Rows from block 3 of the image encoder of a small contrastive image-text model, named by matrix and row number. Rows with one number belong to one neuron. Each number is 128 + 24 x the weight over its row's rms, rounded and kept within 0 to 255. All counts start at 0. Numbers have three digits each. After the name is the row's rms in percent of the matrix's.
After each neuron's rows are labels from the 100 images, of 14848, where the neuron reaches its largest size: "top examples" is what is common among them. Only what is clearly more common there than usual is listed. The data: drawn small creatures on textured ground. In brackets: how many of the 100.
# gate: MLP gate (encoder.blocks.3.mlp.gate.weight, 1024x256), inputs 0-255
# fc1: MLP up (encoder.blocks.3.mlp.fc1.weight, 1024x256), inputs 0-255
# fc2: MLP down (encoder.blocks.3.mlp.fc2.weight, 256x1024, transposed), outputs 0-255

gate.264 149:112123066129124084058119151102091108183116075104173148150087200095136169167154114128161107131136174131104130167115117123148111160146145140142114146089139124167146114119130111140109149097147123122108106132147090147128127104126142149115128161156082130138177101130126104120140131147131162119145125119106163145121136161103132108108109110111155140114113149091130116119101073096140123117117132119122113152108119129120121094111134109128121133105125099107120153075133146133120124140088162133131148119149113118138149135090123156141126115169150132132157120132109164131137089139135111124126152132140142117137152173143118115148129128121162145133148139148192131173112119121160102105131142157109127170130105117159169132133192123139131162079100096176134106100153102072120151094084135
fc1.264 161:130126093127172098121123118111134103100077170138107108117142114133100147117108126113146181141132101139136140121070086153110172128158111141114172126113112099192111116115147145093138085133108151117138084135152169154139159134151108152117073159121167128138130115086164166113132154148120103143138121140148182112138131118135090154161133136120119128136151112139107117091162172149135135171134116140119114138116098115152131165135152105110119151128138143095127145130140086140146109093154136109120139177117120109115116079152141120169133137107122145156108097134103111083117113113057156142153099138093159129153140100111156131085127113090126083128080123105160136138107146134155155141088147139113066135134170107145103127115138119103128131115098168142135120138130157132152101140178115
fc2.264 158:132158115119131119145127111119139123158118138126124145133103136085118115112156116119169106069123169166136073118100118115124134127095122129122133113166127157077152169089143178171170174150137133114101085140108123118111104135135139133142157129129109121104129124125142120134136099171147149157149120150132137135116110154142149103116126128117159121154159160094184089153103125102065081142078132131116175164134102169111138110154101079163113128139141104151136120109104159171119147141131132114125111099066112094106159163147122123132137136118121126122095130093097115123126092124144117145090152114149132087099102146135110117110093119141178143106134121125089099119178168171126160111116073134138169130154115126126186139153108149104154139166109148139117120122118111099155138147138111
top examples: jellyfish (92)

gate.467 109:115125086132144126127119100114112138107125141127106122129151112096111117104143122137127148148105123133137160126145097121130148080119154081128182131184110146108148116106135147146117131145151149127112160131117165142114110158146142142123133128149136136092133163156122055112123133123105111134111125134135111086142086107144150124131086151141080118123128153074091113121123122159127130134107099143179177111157065102127168124151152119113103125149120118104123164150124163128111140088093132125119138100097126120140143115162098101186136105136121121165178095120049119112125146151139087149100101117112139152158122152161182147056108130101116136167168141130105109149144141149123124161129177116128093098115150122129108134123126105065126129141084143141146104118141106154164147120167130
fc1.467 110:138081088147085107118135154144161116166087139123183170074074136126128128178121115146139119122115145123152102109098167150091123139119095140144167140135122158157099138130120136126142121120149121119130125141137104116125132096092119153101062148138136182143094107148118174144121128115104111114176148088178162130105131129138105125109127159124126083096125106147119165107130120122133112153150105081104104087127156104133133129117140145152155127114140114151143086136126100142156137100151122103125150164099102117107125141130154122103111089127169144135063149141175159138109133161145137143153158123111125126133124099075166144143142119139157103115127154128147150092111082100148137126102110136092114214151103117113078135148167120131138136131127135135133110113118115110150167126133106
fc2.467 117:134137095149131105111152126114110159111099140132129122145140109125106153098116087132142143130153132158154178123124068128139142120140116092108141116141151092125146110114143131108151115136088124096123101157116199136144110173163134105105145123122155082099135147113103119095170222128142118115111132165172152096128118100139118160130142121127117120139161118078131113158156178146137112126127119155111165157129104123146149128158151152140116149123144162109125136163147090107091162110142099141134142166100099131143114112144128135161118134108098118133111128121106111105103144105131080144086110100138147108073124076136129084086121151130116129118142130116102077131146175130116152124106187122179114120138167106153128134142141116120163146088068162146137137104118109124150118137166097
top examples: plain (66); red (30); purple (25)

gate.512 110:150118111138138116118112090086089137122135114114080082114150137130045123114151113131133140141136127170140135151145128130157176099122159098142161122165136084102123100154182191158105148171130155120103151128131129119135145128116134139137159102127135114116116150121096125114110130156131098157110108114152102138131143111097156122124095090174097120119114135088096097115131128161138130114132152123111124092191114112119101125105138131136142149166121138095102188113140147117118101149166122116135134114112139112134115120119149110157160152140103170154142131097065111095114099161105124133142153158112082096160138152156161119075085117120148122141131147110113164138110126157133150139166139129137126123146148153123139092088128104129105103165100189130154101104116110142143164108157172
fc1.512 115:114121106057174164111103150124112114147155148134117102129154123112128144108114143112162114112091141127134134119148107147147163108066130093128134137168125113083149115125105132120096102141108142119122147105132096112111109096110120111163156148132101108085130134139163120117124125160154131113079089191168148146114124132129151130187095104096152163199146105096145114168114134121093140130124143140144130109166132125139123170119161112105123126163145118116150123157108146101097180170102112124108110120151126156109140133110073129131144134097097130179163127114071099184142140147165115125157112096148129128126122147162134150105109155136100151171146105116129132153176144133115123130156166133109087136139116131151115116116119101100110146138080106141101113119123135132134134168139075
fc2.512 104:116126142140105113146140119166167139117139165139152117128126158102121121125102135132100104151137124147111103122108141106117134142140109187182114138119129156152153178134128158147162120135126049122144146127172151134102136089111091163122082123100089146142095095100106123176138062150106119121178106090108117151142136187150122100121137143129132132109108149151097151121110117133126096125126105127132113113102156120105168093106113145140130120120117126167089097138145135174126095090157151105144188083174133101127122147117113132081098091141175108112118164145153171121155106118112117105128108139126127125121140149149142154178090121122156141138125101141176155123089102107129141086118083124134166147137128140110116114158125143159085120105152143106116150143139140123126087136099123
top examples: plain (66); small (53); purple (51); creature: jellyfish (25)

gate.413 090:096131097150110113164125128132149135101121161110135163134102139160123138133126140128102145069102138133126160080122087130153122144160152157121101133089090145142179180128139122138112125135126144128170133141152109163115114097180099125153134115101119157136093130118097105140108119092159148122084107120130138174121146109143142114078109120129151155110137148074145148092136135120162104122120125109143118102163144125144122139112108105111142145093148136170116139100136104135159127116129118142127129080096080102134124131113094132145101139105136087085089181165074142132162161183135110129114134132137121116162145138119121108174132154172169146145130113116140135095190126109132127170120119112135173116117119106086125120111068115136094151120127088090092128084141118127104119160112091
fc1.413 080:116075115129124101149109154140097091094090119119106158094140125118106097156087133146129142115163122114119126122118107122101138122129131151134166148104146129135224139098179117151166094174162121132135149105131140144161152104139135117129085074106120145147133125133152100128133120124137135115140117091150186128134145134120085136151133128147129120134140093109138157123182154101128110157139150109114137061082117149177172137135088170146139098125117111151116136185137106120108146149167143154154119144134116121121120139169142128105132164110123110096073117131125120115124121098136147141154126147126124136171115124094133112135126110155139147129133073116112150112099150119130171146117141089114108087109138079146096129185134092125103135112139100155116123173160141155124160098150099
fc2.413 088:115109159106141114119103164130123133080111145151143113111141142167119137103096166124179129125148063131101120138085128103116065169084127169111122130095126148120093132129121114140113150150119153102100130111151101149108131112124126157157134133088164138149118087128087124175143141104127128156158141105116145071142154162130159115148125098146123102116105152122123118123135132122130148114114143118139149120125121103101153132127107122121098136141104137119107136126131185160135105126114143088147123115128157128119163136143145110102146077093127138155185141142163146087175122169105168147111113127125140117121167106145188140113119068107140150122117157182128118141085129103102116094132138146086140141157132120113181107138153141106112125172123153080171098138126181134151084127156146
top examples: jellyfish (49); scaly (48); purple (26)

gate.441 129:133088098109125097130126127094152128135145107084153157140091137105129133156157095133094146113110116152135107119134132133117146128145128171145153148106127135109089103136121080124116156159193107140128159138138117112167160141116147135146105117174099111121154088154141104142095119161106106127151137142126135141153140125093182099097090113143132086159149105119117093137118082125098103121132192114097101115149088121119114150129105135113128143171143105093126143115105152191089096124121156107093147115174123103127109181164132159122128100167132145130100121110117105139145140119152156155132133172114151109121069112120133115109147137156154087168155156113173139151140137154104088125106141083161098140134094081158118149130127126154140154116059128148142148118128130118114121127110144
fc1.441 135:136088141110116138115116133143117134141122100134142159083096124117146091158147152125109080104112146119127111148113152154106096168124137132119114136081138148113134111131110129138146162099170094144121151123133126119081103101194085120143135107098093122179152108188123086120127146097133090116129121152088139153122084146114153126121136089111146126088101140117141152161116082131132134143158137130169117127100149133097152122126138170122167140148138100139145106162111109129043170152120135142141109122143163116121140168107162100134137145115162084107156133140135126124169125140168126152145163123134106115109127166120128094158142097128122161107152142141132139122132065052114111163129125127123175153121160125108156131165124136105119151169165086119131132166149115137138135114096132
fc2.441 135:086158189167112162113134108147115108140171118116124119112111174135136118146134130110150158154160105114169172120144184106182099126162108134141127142094114120107151141142111110095102098094151131122163096113142081100096158103093122125147121118197151095140095108127123136080105089091121151121110108127133151133157164133109149143111179141079082126146114116159084132131169116137175160133121151099151120115081151139155117140123160121124128098104121109142154159116175151113155105108120090144158112127170141147129103134104140131114103152167142120128151121175146120117123169111115129107121123113139115180161165150118131167140107122135104140111084115119123108120131122115103096110136144121117129134089130095133130107079124109127140110089141117116141114134088164141111145140087132
top examples: jellyfish (68); yellow (27)

gate.722 133:125129126164148118115123157118122100149110098130136159100129141140113119129162150108141126134134133097129148135158123115179110126127173100159128131114087106136158128120178107124099168131083121088118123145156097168112134151116128146160177133101144132074088097113114128149164115105110135108113107160125100106130139133147131098130117142144094125117127184123142122108133134134129129111122126082111117155171131131122118135086156121099127073089101105162132162119128111145122147177138145110120126085137135138149152174092110180090149052156130118142135183138132143095186108158106145112100165126128151117125158134136127112104106147157168045132132080104159159145095120154144148121113119143096164121127126145148126089140113150116147084135139111146104113100141093112096143140129104
fc1.722 143:092132099125168105135098130092127125133118147132091142157160119139114137108121104119152157171109085104148164111121133124068134146145125126140159156124157141152101094130116179094115133160156142078098138156112145139103178172141133126152093130123142129083126138111098122122127128170113112152110091141122120157159131151145130130157141142100109124165150113058104090104184134137146140129102158103137107140127098091116138146125135112143125128132169137096115152120117141161123126123114082104122168124100123119099151094117099136161127106113113118107121097107117115083142131174097091169095097141098156134156108151153148118118102118114143122116122129130127152087151152162112146117117155151150085084185116086124116122127137132078127129133075145132143136111104192138147092157169129
fc2.722 143:151179144085108112136118114165159128106111094117129117123081109135136124150144139169125084086136173123132088137117089126158139142136160185091140073139144165133132128122141130148154146144104093104128120167098155143124108131109097151124165104099154096143120120103095164144124146144159165120127126139141151132101098100140112161080121130139115162131133168139165135097134150118107141117111124127124152141159135155177098091117119135130135108104144142123142158121072088145142153147143139166080102099132148115121082153170143152119109104126115138070102148125136131147124131135144142113125153146111104151086097096114100125109134155128171146075074135173077135116145126135115135115117091077088178125135122119152133154147089122128131121167166146145106137144117123093149138119125106
top examples: jellyfish (54); large (53); yellow (27)

gate.7 135:139118159151105129174147099124153140128173096134152124131123151131130128117115109150105095096096136143098132094183129148141154155141126154159074143149134115129111165120118088160108159101159147141159126134155114140094113098130145135143151126131058159125117119133129127111098121124131150098105102121159099110135123143129163097042109151133136130118079145134121126108063063129129104092112149135087122116152125165096156090104116139133110115110097129159115146093112178145168107143152128133129137042148119151146117127118136162116116123134157157131118150131151160138145117138148122103106150163146153093122125152153092088153113124112140152150118119128167173121142152115110104149135083108143124120148082183145118116130117133145161149131119102130127135080139120112110150138088128
fc1.7 142:119123099122157108119122149138125113101087111144124114094114124101121146123159147136117138134108133127135123112100080138127144129138141173133143111119130095145129129128164110124116130139078154124134140175155089132146119130114162143150132134156171117104149124071163147174165156150109107162112142140144152080151151117129112136140056153165135105124133141129115129120151164115113139127117150106117128112142084086166107166120147121137099153143144139122117160146136091127138127122154151082136093141112075143112079125191099144122112079106132147143093138159129120114113111174137166151140104164099139121133081086086111122077127145113135084124110167126148104116100144143144105117123163104125097131132162115140086167098129098115141112105091144165108116111123138139164084133198088
fc2.7 148:078104136138122121149160094142156148151137127145119136127142153130107138111102122153124128098160165140101109130083087145104130137146082134134186124103123152141098129114133085094163132136139106096107109084114134148113155115138116131161079187138100135128170140124154102103113129143107152127134125116105099108147125140134168121127118156104128086127162127105141106131082155080132084159112098130124167144102133153096143134154139145169116146105144169117164134135110138158160128107127133153090121089099134121142147158099122102105131160155118103139116072132105133117144074138089112124078082123097109118098136150143164136167115113122174171120185121143174133142093169108137142145126109160157158132125156135119123127146150096137131153123131112144116190150150110093103169136114152
top examples: jellyfish (94); white (39); plain (36)

gate.555 108:134112129134103125099122129119118151113157134115113100166106138142114150107129158132119119099102118151118160132126114081146151124119132194116153120157119133138153196123124126160116107190138154116144135101105160160109179157060121131141115129141132151113144155136125119156113135107127131111101075121161111054101156127166118108136087091157139118143110129081117113107137131136121167090168128155078116080116142111116144137123160081109124165132116111117106157177150121089131131115170111114158118099103135179136121109163138108119181156102127127116150136138096128145159129124139090119145165156147108104143132122108126118117101125135100143146131103144137095148124146094105077117127155139100095143151145166123163118130110095125103105153135100110140127090128129117161173156073155
fc1.555 105:149197140130141134103115089108139119129108126140128137151134117079112165147122134132122166071128125123137125136161149130149152134089119106123086132166086100136146102121132155121131081121080116092116106136167096153123088123163161128111135126161150141098153128148154156114152130111122152135161142143110113126115129133120146162130151138085100109110124179156149132136106101147160162118143116118147134169185116130123082127103146110131120124132124139141127119065107172135102106136107142088097137140043130143120122135102127119080138144115133143100124151121129112130101071104136131125132114063147134098136096169119120198127120148107142130124135141123145116156126074180123128130132101155133166180120128165065134126138097131140167133113153142144102126123155155109136104128120104
fc2.555 114:168105133147150112159110121134131115096172142101067115146169142098180088093137068165104088139078087113120113113133156113116138134182133177170131106141184137158120151128102127152125120130141126136137102157128166102142139131069115112140103113123129163153147100142112111121105068154101106148144092092137133100120121150158121117168118114121132092150143068138091108147166148155088151106107130127145142085116137134120133143161095161143105147150148124165086120212152099107127111123153138144122094128196129081108120137161118115130146155113156136103117123108140148145114169125128093128152119141115132131131141099126141134153116157123108143111138109098115104145162147122129119120135148095163082127149120100144143141128149128127130121138110115135117147122134094125135114110145106
top examples: plain (66); large (54); teal (31); colour: blue (27)